Weights of a small masked image model.
Model: 48-pixel images, encoder norm layernorm, encoder activation gelu, encoder patch size [8, 8], encoder layers 10, encoder width 320, decoder width 128, decoder layers 3.
Training: muon at rate 0.0029, 8600 steps.
Data: trained on larger renderings of crowded toy scenes, 22605 training examples, 146.1 epochs.
Rows from block 9 of the encoder of a small masked image model, named by matrix and row number. Rows with one number belong to one neuron. Each number is 500 + 25 x the weight over its row's rms, rounded and kept within 0 to 999. All counts start at 0. Numbers have three digits each.
After each neuron's rows are labels from the 100 images, of 14848, where the neuron reaches its highest value: "top examples" is what is common among them; "patch colour" is the nearest of a few named colours to the mean colour under the peak. Only what is clearly more common there than usual is listed. The data: larger renderings of crowded toy scenes. In brackets: how many of the 100.
# fc1: MLP up (encoder.blocks.9.mlp.fc1.weight, 1280x320), inputs 0-106
# fc2: MLP down (encoder.blocks.9.mlp.fc2.weight, 320x1280, transposed), outputs 0-106

fc1.285:494520525506516501500514540505533487447521452498493486511497543503536503505498474457491486501554554495475518530499545509488411479472468541472518497520480505462493508520495528495506498496511478478494542532504525490517487475459518497487514465515478527482475506502517505492505554526470509509483513495547480521531498505501492
fc2.285:522487526486558508501469529510491535494492514437503499487502504485480450536536507498527478469511475502547465501531451473515529473520519517478489499512468454515509553480537484511522483497454496522491498504494486506477517525513469501487486507463501487497492469496526519547502429518495521488478499510495489481486494495506496
top examples: light from behind the scene (96)
patch colour: purple (27)

fc1.426:445481471477532531507492507506479492516508525452465486504542501540519471503476493491471500501536480446535540447545506481547511521515438455537514494512516540548485518481519490461501505515474530506507495521500495465482512443528500508499528475535512507493518508463511450561506534522497512477484473507461506475500511464466548
fc2.426:549538533546479459475491496515507512493489494548547507517494498470482506476502538506507494483499506561473504537432506557502455509478542525446500478478490482484526449528460501526518460503546468502503496509523503530521498536497515500499511505491518493506508497506455530441523491482495504497494537523537480519496505494554445
top examples: light from behind the camera (50)
patch colour: pink (25)

fc1.392:494468521496520514516505493476487465505509447493508505505512539535478497531499507498516504518510468484541534500502523497545512508495510491557496505489486538520535506504486484516475497504503501484508463513393507503493491466490523475508481498508523482499513518482522525536478528491514497486495483502523499526501482523497502
fc2.392:508546494518468474486507505520478509509488553499513458496512466459509504487493480533490517465484529518468463506523485505455487485505490525471487499514487492474451490502548508482535436496529483493508547495619493490493516525486467505507488493495495507493477490519485517467553455525485485519494508502491527500512508461478506
top examples: count: two (55)
patch colour: brown (65)

fc1.432:502489506516537516498503463457516478498502477503492556514495535520509564504499499531473454481522479472479511521483464485531520487486504531548455511489479531477485506479516523515534483548526488513420506528441513466459493472469457489487468451501470522533501478515500535496532460493478498532507537521470491514516525546488507
fc2.432:562494500502475500476495529532515516513512490517456451508486437504461450503509522490499534497522491503509508488477527508509469514495478484501527500478542490528507524489493508582479532479501510497559497482536484509510496479547551505522495524533536422514506515521525476508486540507521505462503498498504468496482488487569482
top examples: light from behind the scene (67)
patch colour: pink (26)

fc1.563:490535493499508504494526486470514523484497490508501536454533486515474476494513503468501504489485524488504436500554520486553508523499502464512462466505519479503477477495499497515508501458481539499514518499449494428493507526475503525480469504469519486458498528539487485473490545540509554497508484503500501495494518517489487
fc2.563:497482500493495492486471493527486501527480524522502470520477498510487514496545454533471476496515508537501515511428494483464510471494473511472491515493477479504511551491508496459500489522507483510535492505538487539447489485547443479542491493525500499455468488499498533542516439503504501467494530507523509501500504480512507
top examples: light from behind the camera (49)
patch colour: brown (70)

fc1.279:495455535525510471534482506509518484493512490479525491502523539533495521535529514464534532472534506510483496477453516480492482520497492515458506513468504463490502487516497503514555465488524501535514497485535503509486499513501522513466486462484485525467512479505483528483538469501460511521472538500510468548519513449475468
fc2.279:491511499479464559460494518488507525488463485496462513505487482503522507475517496516511454505459464478523492499539478516507517493502491506534494514550511508480477501482514494507450536514476504486496472500499491476493509474482479459512493541507494457513520526499482467557447524474502497497509451481493488483490460525508504
top examples: light from behind the scene (60)
patch colour: pink (39)

fc1.211:532538481473550499485514530452529479514524499514486502544475466496484472473469471479476499516485464484455518508505525450480469508466485504540516532537504504501536539513488497484497498508543508485484489496499481506498517475503468540469497582482469518499536533496508506513507498491477546497515471462530534509496474487451504
fc2.211:477465458504483509516501491521487519495503482469498513481498536536487491510522506483511504503522526466544503491487497480532529517564514508509530490453500533506479546446489521493478522504448522479519498513521523485470521495517526471532482474563499479527465502502511519523527488479521486483510539526470464496496508504514521
top examples: light from behind the camera (65)
patch colour: blue (28)

fc1.214:513494542482503475489461469548500490561478502519498512532534527472456440543491510519471516507504473492509442530510509487470470493510477460504552502481509527513532494529452503477479490461529490457469499496531501485485509479497474526536503518540535512468480507479461497516509443497480515504507445523515498511484491454516516
fc2.214:460506487527510482544537538475514517471482504482514502453506499496499531453520487516517488496468501520493529514499508488467540536475503518492465478521528465492485518478527507511508490480468526507506505504487475479505511500526506535488482438475494461512532508501514524482501559497501484499501567530509522503514504537489515
top examples: light from the left (97)
patch colour: black (49)

fc1.656:489533500526515487464528485477551518504525490477462519503495513538449509537485500502496493476529496534530498530593500445497530479532476491509425496473534456488502508501490468478506483482481476492449511528501559467512515472587477495518515527503498527473474494497498529537503472484442493480513464462471476510501508514563492
fc2.656:496493513502488450522479515536475479519475535478520476473493467494522529478520504492449503473495512469485540485461498501505460495447520557448523487525518486506535507487508506514487482526479497530519492526509509527493494506457521520511500471494517464518495489548463541455503551573516547518477552561535515511489453480469495
top examples: light from the left (87)
patch colour: black (30)

fc1.740:530500520501506483505509491535473488515480474506502474482516536534467513538516487502505519497508499468525488516526506489490469530498549516470503506536472521507506516512516524495517492482544530490454503559511550482481528489495480490503450485496517538480462524473501522485527484507504507531469486504443511500535505480568442
fc2.740:509488507472488510467463502493512553503519524511527512518477504464553477493510532493517476530470501516490500504517469498522518524493458523493511478496531479532492481470504513538484485499425467502544489459478447509486488508505527524503511526484486440484507490541518484550496483480510508480502500528535517494453465532454554
top examples: light from behind the scene (53)
patch colour: pink (27)

fc1.495:517501492494498491525477522513539528495511513514537464486499511524498508472488500527499505517507474453528454511512502532514471511484469541489511507518504483485477473461487557475510443524485554507550534487487570504480437482456523542487496537488507511478503516495568455506522514521536535470448521491510510533479524496517467
fc2.495:499493497513480485488548479487484498493487514460480519489487482504505494529526512479487473495488507541476497477484465475448536473504538458506508484528520527517501529514504463488516548482541509498424503520533495504480532488482451481502507472509508491507471517496484518503468502519479484537531481475530482480510479450515498
top examples: light from the left (58)
patch colour: brown (61); green (28)

fc1.74:499467486474513487478493518477462499547491507499525471465505494511540486501464503508523465525522509498502498508505507503453440495458485538526505520520496492481516479447499534475515493513469502518503440488507510539491482491497499468479523483500534505509496466503490494494507515532489495523439492488494527525503494488529514
fc2.74:502504555520541493489574447513548514485537479499508513474498475491464483504557468474511501543501487503545544446476452490505530487511470505473518503464518524529511512525502490526506531480518533481530517506518488480504517494522511462489491506488471517507496481485509471492470492498513526487527539496545515472517474522482503
top examples: light from behind the scene (62)
patch colour: black (42)

fc1.634:534497562500478514476507514531483511507528448508468427508484504495447501531470509497484521510489492490526518513506558485529513525533514515510466494517471472516511497535519487522500510550478494491549493499475481479464533529523491435520482483540538501511459488478503526530512508454485542492506522501526548535531492498505500
fc2.634:469505470514529467531484492497504445495472516449503557474497528497551518504510499523507519490511530512478512475548468493446490488470483491512542461493479522503489494483444503476505488464513508513451524497541530489534504477457509538470497540476465503497517505522499472481489519542502466494505494522520469518491495477458496
top examples: light from the left (51)
patch colour: pink (32)

fc1.166:496525525500442470461496530532557474530512469483444510492476513506519484561456461490482512482526500486469502494515503480493479533496427509506516507514474539530485502499504510512496524496490566491490548496484499507474509501536519524502443534484550471470503499495516515483510485495532512489519504498492524499519500495522505
fc2.166:515441492510495471532481491455477542499501524498499513513514484480456529471529534536487499511477489532505470491521513463513517509532532500513506482489492512495492478492520528502531544502518460490536458516519455474501488499443488517465501485430478504534476548506485510508500527513498479498491506498521497545508474492498510
top examples: count: two (49)
patch colour: grey (62)

fc1.7:467504488556540481490466545496505479466493468473506534498532484503480471500478476533514554515504487522485488497493513488544499508515500484509512471472515484513489519523474504485511533504507499523501516498455460541527521472531517489515502509508489509459479497507521516490494559504581522485472517513552498515491487497490503
fc2.7:513503531442473515489523438494475538534502533532480466503475489512498523496487521491501485465488494465511499477515486500449515506497515528521503514536510518495508478497543498497503449498481499510493491512573505446480482510466507501514484464500508463511507499496471494542546451493449485502519463498476515504508517520526492
top examples: light from behind the scene (74)
patch colour: brown (60)

fc1.424:525558484510514455504486536505483492484496500484500504508498490523525493449516518493503505480521502504473455507489484493500515517426466515483501511478509524509523545502478561547486496536474490523512503541489509508546495461481494502480510473466486500522508460518522493496493502531495523487534475496504523527518513507453477
fc2.424:490452520485520517521494498495466503519518482526481480498544493486516488552507452486498483496515484474518509473523486491489485454549489517482483522549506507462501533497552515499522539502468505489500518523509505503426479511518475505527516478549503517486476528518489551527514467508498471463491484520536515426482501490520494
top examples: light from behind the scene (90)
patch colour: blue (34); purple (29)

fc1.717:506504558478503499490470511514540504446506534538513477461464532468477528556486482506516533515475484470471483460486511514536552484494476525502537533504489485502516492516472526513516495494465465497510537480480490490481486493550538521553496480464488506503477456505494516459459486497486487525499469518512470496547514492507515
fc2.717:459490478528487512515484508463491528521457534466469524558509462545510493500497519547468502464545505515497507521557500452467462533495474536482471492512507482443513453496471525502543478481558489499497484485490508464497528476472481471473485494514550480480502492504500500502524544518470514485529502499506517553535501484490510
top examples: count: two (46)
patch colour: pink (28)

fc1.274:472478489514507498478516525531494507512508487528487504486499511508501535476483503519547538498517445465501484481490480505473475512486488481505465479489558499443519450462520528523535464438526544498515511488485533455460459467529493487495506508530503518518514477518512519499511530467502489457457501479506469465512513501495504
fc2.274:516494541493541472540468480487497504491539518468464503508492516511503483525554535437492506456486500532484519530503527526497481516514490530523490568452442488493467485527429511492487475509436500506491526523517486503531508541489521521488470549512499522519472478531525499510510497480540527566508482512514515544518506486520468
top examples: light from behind the scene (61)
patch colour: brown (61)

fc1.752:496491529432513507445471458516519542494474503497522479500502512517477500510473479528525484469505498537455504492540496498480506482501484531508509504521487481509468485500490485527480475506471475517447516554476530528497571454494494483486503528501482540501517507508504507483482522491519473466531461492464503498517509509520446
fc2.752:481481479564510513547524542482554514527515532468488491446516477524502508508524499505485496510472497506495489495496526496482491506511502531490504493503535541494517471481470516462500477501490501522515508475530487441515493475527509532481552439509525464499548468522501500501545495501519582517464552502524480484455512468452478
top examples: count: two (45)
patch colour: purple (27)

fc1.573:497541540503515499489447505540502523521505538518458427537470513509561521510501501507485514483487513446519526470470529449491519522482513477471481531505472493520518463501520531461516499540489504526522493473472528500491518466502512493454513518527515473495532506460462535516499509513484497499524491465495472538497515484522497
fc2.573:519498509493474515530529516484525486511540466490552545459505501492498533500454540514505532509476503566510490534510508590552501469492493493521515476489509474518532511503469458450489513501484485478488511510534495486520525481467497491502543532452473509526459512460518489476498505485471514538514488548489458512466497492494514
top examples: light from the left (69)
patch colour: pink (28)

fc1.538:474494472535479472483485534509506487469490479515468529520521486538512440492459530529529509441508485506530519516515477489494530549499518512494496528523496523457490481499506505504461536536488489438504493470497536464469464511490486477543486527478502485516493481472509510542488526556523487438499529514509470491509464488472564
fc2.538:505512522490513529496518469502497484548510546521523480495474475469467513497541499480464474543479475521462489487489518529477485462509518532494526459492514503561531481492499501497537463435576527529484498530525466522485520493482526517460505482491518494504508502529506474465511458445502516559519479502525491495509533511541442
top examples: light from the left (54)
patch colour: black (29)

fc1.62:531503474509498506498423522483483489506505496476499503507525512495463464527492536495501479460543526434465534517499511472545486529486510487498496490513545541560491495467522496510509496488438491526462506466472488514485492519521492517472532512532529507487492517475470455554511491504474491494514494537516467531516495495483484
fc2.62:499511509485516494498570482519494515505477504503486486500489489490530526492472452503485516547475488549539481482512506530430503471499450487503517512503457480453476518524485499476478495492575501481562483524521509480499500501486485470499477523470468499483545480499525570459503489499511520503481529463487509490488526487543510
top examples: light from the left (71)
patch colour: blue (36)

fc1.241:447467536509505517490470500515537508490462466466476536490488483508527501474474515539491448479543492501504527506547500459481468484489517504524509488514506520528540472516520499514531472509533474511510533567489495440491504506488523478511460500523483522496513490476473507482540465489493499543481527448508461509506523501541498
fc2.241:542486524483497483486489505524522503515537492520497489495557504474472498490497529486505552512494525494505523468494480526483509512468482496508507535462499493510483531455489543532512501523458473489493492453497478511483485484537485509526508474513535508495509520532560492448489512529526483432495469486476522482495478516449447
top examples: light from the right (59)
patch colour: brown (68)

fc1.442:458551518487479515445526511471515475520515543512468501471471498475492533513468468520533483480493501534478508470525481501514522540476498480485508456510534513490518474475482519481511480500485482501540489487469492503493533485530508519515489492478498490513508466476517509492518497482462518488506493477540416485520520541498506
fc2.442:503479521509525458541471495525486506490515475506504483556519521485488476481498534507467502492517491488456484534486522441531455510548482482510498513491476512508454474508486512461468508527536548552509518485528503557536491533460494475515466532521511513491510500516501523490497514525527493516475495548493557510530505497531520
top examples: light from the right (62)
patch colour: black (28)

fc1.270:468465509508473554490492483526496495471538508469535507487494508490466495506503496471498517491498487540474490477482522532491501496522488505509529497512450464537522474500481513492502502499580510496495520531511499510494555495546444501461494508514484526486519482521532528486509501509516525467477575475503506525480455498456522
fc2.270:530521538508480455487498514481467512530480460540479498520519490495479518486490499532501518496528483458506493503479495491522500534478551493496465495501549509454491508486541503540491491506434484494482473483527505481505474480465506500559499482505503467517488524463477503516500502530482506494504435500480492492535525502537486
top examples: light from behind the scene (59)
patch colour: blue (30)

fc1.494:490536548543500463502508563458493522477504508461492491501500534471512544519497493469505462509466512485496511495460558483505488519467478494464503512522468514497511493502480537542535537460448462503521521510456506500497545540479516525493504534481447492559491531493505496523523481533511522507467509488464502460505486466488546
fc2.494:500462498523490493506526481477497511528489554530485509485515506557513512513527519508508502515526485486536466479510530470458527505504540518523491520505510496506530553490511470496476537499494541517513471553516492485466475506478467527529528470518504503488486491523494528558466523533533470453455507492513494484459487502485465
top examples: light from behind the scene (68)
patch colour: brown (60)

fc1.730:500466451532501513467468520474490545530498501508478487517497537545509494498511480509444531497502497477500507488476545481495474479455503506480494519503494529545470485519497490498528505480446491510458507478526519517518502506491501504477519517487482549519478435503481508502490518517483502474503509521544496503489495545496496
fc2.730:547499506509433483500532517486497488500508476485501493469495468493543498515490488500547475546481490524478511454526460514518516511529485478494484507536526474492486535472534507517518518462507481475513494477520475498473514495487491460525492530486506456525506546510525532496477513498530478520487443507477447509502494483523474
top examples: light from the right (56)
patch colour: cyan (25)

fc1.546:540492516446545512437490476508515471481497549540498508530520476513490495541494527457487496520479451531493475499522508546514469497511517490509495486498531498528479517484483495498520520515479484540496516451459481486509471543528488485495479487503523475497447528546464473534515445490488481477462510500520538478501482483479521
fc2.546:459474464536513495561485531509472489477510463467469527497472520503510513494484470524492525479527533443523508500484477464486505486502520530542489508470459533486488488514532479498508476464505505496495519516536534464518488471466519508483478528467467526496548478490506528472544520491491535499512522502484469544513487524529504
top examples: light from the right (73)
patch colour: green (32)

fc1.19:467450460475517527466501500479477510521536518490479489496509489496515488493507501516522508521537457512523486545524510446480505539524512524556498487503527516428518486479466491500462507528514502501526496477477537509490465528489503499553508487520517490504487518530503524508526513493514506513500488481548516494526514463484515
fc2.19:509474588514464486482509489495523526478496455571508465486493511472516554506475498464453464467512529504509513476452464518508520481500504483455519516515475500506462511511545488518492461457497513476494486518556504498519491516521488498413470510446504514502505451480508501500505491500466510497476542521461472542502469502499494
top examples: light from behind the camera (53)
patch colour: black (42)

fc1.468:525506538520467534481467479500498521536541525519531498472464508523492517465461497509563529498511507529509494464492512463481434528519485444521487467490495464508464496473530464544498498522489498510476494482508561474546514520524438522478532469500514479502501510494500554519550560551504524524504521510491516507482485525513511
fc2.468:479486510507497501499503505475525511481487459512489482507531485486506459498516473519453483488497493463498502517527505498553547503496499548453460533491486507472516466519491534505536496462479506490507511494518470499491497487476528487515474557502481536511515517544470460464471485463516541529495453492512492527516487469471487
top examples: count: two (45)
patch colour: brown (69)

fc1.622:528480515527510493506539484532494495478512505493489533544487523502520494501490463545474512509471474511531536467522481503482500557534517477537516477491528513477487523509508471468510481511544459477510489528519518510455502455543512476540465505522504502493488498455528499556521488519556496450463474491486507487535472498508518
fc2.622:497522477508507470489459511433531519527503495526515457479491508487522480496481529449507517517470510508480442529519489513518504511470519520500514504517539502510496458461499550534495498490479532489499507493527518462520510485488507498455510496464528501485525513553473507444510500454471510569514544510502513537483496506510478
top examples: count: two (48)
patch colour: red (31)

fc1.349:488524491519498463462542479467542542499493522525471522533485473505508488486543510501488502525511557506491500504469511515489507513557471502483515512533529505530524540552501504491495545503522487488467557456497475499499514481468510549543479464535486455505514446490511507478514505501503461505552543513481470498499464506451497
fc2.349:489491504526514537518475467517440477507481498477501528539503514504492479496472485519479488511545458556455510519468533520498542503502498488467505508516505520507512450499522457546481484469489498502499482491473511548507487499482446525490545518471494550492482504508513495529450494477465532486526473500532486509499544499523530
top examples: light from behind the scene (63)
patch colour: grey (49)

fc1.87:416512513462496502483563511485550485525492505498489490490474495545487475500517522506523495539471464498495507491561504521486477494530475491516470523530533527460467509507457471496513481490469476566490492488495501456545483496505488523506427533528489470464536512494495473499504516451485506513514479471483503521468518511482462
fc2.87:524503518481470449497463455493456503505486496519508489506518458510518515501518487494477523482526497544488513498476464478497526475479490462470492491488437499545490528503534489521500544504485544501476490504483522571466525528457489468554512499492457528507523538509504541499473493568493488524503475555484507482522498460507525
top examples: light from behind the camera (53)
patch colour: brown (71)

fc1.374:542449466527517480478534555527515502534498550467496464467497487482520522489480541505496481529558506530439480525431473508500521477509511476528510478510550505490514487507466479507483482485541486460500488495480441505524478487477508474516493493477519505495510512529495501517499495534443511508507499493540500550493513517480499
fc2.374:516547545504501520528502468493532485506511449493498567501542534497485501507483525494486557477491506452558545539512529482491506506505443537489478535472498517516477486518546525494469464517454497490534516508487505478486553500556487514490502515555487490493455490490487463483478494497528481456532506530483511484478492481484528
top examples: light from behind the scene (59)
patch colour: grey (49); pink (27)

fc1.114:511468517512529496503460494528517472480470444521449541548546518547472511520471487489529529503532491537568501548520571471498504515489501487441495491475512464473509528512489490530529491462508505527434509444504503524493478494549486499511472530573536499483465485524523490479491510501526493439458516485453510468486525442494499
fc2.114:520511503491440489533497496512476491514520508459517506481523504499538518457511520507469482482496510523499512494494447502506496475520511499506531496514541508536523484547516521518553491496528481489502530514474480490508561503492514530472520523484483468494542509496496470497503521510473485507521479487511527497489454537497482
top examples: light from the left (80)
patch colour: pink (27)

fc1.236:526481493493507508491548517506545509542535524477532474486471497546497494533555511518514527490454506455460510495518501469535520523491475466495537506466483502509535473532466515482520516548512493540535455489451503519504455486493482452506524517562525494514473490478485525490542511510524516520485452499472491513493492478489526
fc2.236:503514506476483476522463539504477504503505494509451546476460498489509494499444461492486494528530467506520492472491484513467516477515488491532487494541535492472487521477522484544525499495476486503473500482480546491491501497461494519477481488473442494484524503506498542475515505524495497456530523492481499476527512505497497
top examples: count: two (41)
patch colour: grey (47)

fc1.167:490521474537525509511491454494514501507507523485514481479472492510512508516534477513465514531492489546473554497522475486498486493464518535459526529505475491493513462520490529503495504462490460480534514456510451504474481464528489521499509480473507520481515486554475555494511509480522493505524484458463501557531484504472496
fc2.167:542465531466472502522502499489475523501490485522484522501511485511481512488468495495538500454536513468529464521454531498484513501558503501547466460478538505497479515497547469486520500513513543532480481551495553483509501506491494458495505506524487496534484502468504484527506479492445555460499520534517498477472547522529521
top examples: count: two (48)
patch colour: blue (25)

fc1.456:527480485496512510457449507514494486496530518513457560500505463499509513500519484470535506518496496470481506495514475479541476503543514524508481456536515516486462464470504528532503497538499515524468481472435527469498465494509499481460493519513461500498431490500467481510512467525529564449470519482504513481525462479493501
fc2.456:469483513512490527482514480494545499463482495450517494501483546529518507516474498501458518472470489492523513501499498516502476479536470513563489501449454553489496543510551472470530491491520488500528520531592527490515513498474487491530479479499516534457535473520524541488535504494463500540477541517473510522526499531461486
top examples: light from behind the camera (50)
patch colour: black (56)

fc1.246:496493538489497476488493511487492440482496508473517484485488474497486497523497491496490505491516491484481526516513496495512512508485543473485496515543512484465489530497498496493483486518504454503504519515479518501448469473483483534487481511519507487510496511470489495447492505490507520494481516494531491519538488469530519
fc2.246:499479455503528526499493475495497561521500504549499520505536505515508516493491518499509497522475493511537471518493492524509513500495462546517490475489503540519526460453521495486521487494469482512513482481521512469521501509516498469532504501471486497513505512524484516538494485501491488487513495514486502504477497537491508
top examples: count: two (42)
patch colour: brown (67)

fc1.486:506488475480535480539524471543478493496532531481517512414522545509534505528500511470462479536521459529501492476476501512488542506490484509525478479508537519490544520469483485463513508530515531490508499531520472498500515537487491502512473506500511495498525531501503497470532517518498493511464492489531521495492521518475525
fc2.486:497529501508447524478475535486540532518503452526521476558463466504462482509493499540562514496486510456485509506507494497546455521501521516486463499506491487506514481499531512529506495501493493518498484479489502517495477481510555500534548470478511458521478472487490495514497493476512515469523497510477479489514473493536500
top examples: light from behind the scene (89)
patch colour: grey (46)

fc1.598:494509472504491519513483499502501463480507509493502506522467535505524469538525519502542521475539520497491485468515470501523521488515527529530497534493509503479475476491536506465543513490503482474488475489464514498471504493493513535468508513489455505469491496534460520528514493522488535502488538517486463474483502452523495
fc2.598:507538479509534555487470519493450535474463490508465514517534494511463524492514505506493497521510492498548481490452508516489478512511517494497543505509498498467533528514521486510506487471492517497476531502496526476488529500451501480484507497524525457522501496435464469511462503514506487523535524504548501498473509504500470
top examples: light from the left (55)
patch colour: cyan (30)

fc1.159:500486464508501490492497500492507466514480504482513460476443514490539499503470508517456491505459471475488482465473497509484506548480508489490509519505504511508528516496492537506500490505527532477499497526527510504539475495477517545515520502551513513517558470487503483448476507500499481507489539508491491461514497512542490
fc2.159:496507526466496509511499504514502540484515491518511516488544504501444498492534474505520509524512504525495515513518493493521501490509472505505461495487492508484466463490520500515498479513472456558501518457522479498484492491497436480490478514470469488489454551524488515537491470497479512483492459520491524529495495502431502
top examples: count: two (44)
patch colour: grey (47); pink (34)

fc1.638:518478458469490445489527501530538492513446504498469493505507513505505489515511534514516506469496578472528526518548521475498502473500481516531521524470473496518554513498497507503514500521492480503492501529551498497489535500467482544526456478483480548526508483510517494543499515493500496486489489485474473509512516474468504
fc2.638:461515517526487589510448536481472515487542502518508468493502509484504490511469465502499509507477448526514480484500520493523514531541501502486480459532519514472447519500475495500497495492481499518518512490489500459506455480521511470483537546532485490466468476490499503482492476525502520507533492513495528494459495525483481
top examples: count: two (43)
patch colour: grey (49)

fc1.325:442484488522481516543499527439509538519525479484486476494484494558516509495489526480478501478523517493515503510519495475527483487492479522536484498489512490484513478453502500498533447511448503478500486485509476490502523479451510532473535509514508571514549519506507473547519496519552490529519484468537503507494474506509521
fc2.325:538503500484470546494532492537511471495468516538536487530495480510463491508524466511502497527499473525477525459478489515475528513532473481466497514470480499496533536515487501527472535520549533479513506527452516514492466497536525469526480483484524447479463504486516509425488521497487536472477513512502482455530530495525474
top examples: light from behind the camera (53)
patch colour: black (28)

fc1.675:505477537467467532475482468501542513502500493481487468476510506500481513496484522520465530481469508509520542426518525519508484467556478535517434473530479507485534512523492531502498490521482516553491481545525499494476460523539466490532568519514496521495511488516515474532506456491506490531488529476474564448498497516504493
fc2.675:471477493514497471500526517467468483506499486491508539507459482482520514492521442514521491477464509499494484505512451479529526495488552432485535519495523460529495520465506496517538511546519480452514510492478487536508477517482514520476507532494498449501507526493483485477482556519496514497475525553453446479505478518534499
top examples: light from the left (54)
patch colour: white (30); pink (28)

fc1.174:502516470477499535460554503486540538512501451549507548500475493435485551517540478528515489504457474521540496493485489486508480488528545487503509434510554434519487477540508547500458484509483471500482501490513525522461486508514520458450519512485513488502522502480520518483512530470486526512489515519541512518480490496491512
fc2.174:510467498533502468515467468516480434523483534469475505486527478527507465511503517493495476474555510511434518533515523534506499498496489520471453530481457515464516508493517488484510524488529486535531489516513482504538526510485479518543474495511481496514438493513498520495532478546528483505496490499491508516534472501502478
top examples: light from behind the camera (57)
patch colour: blue (25)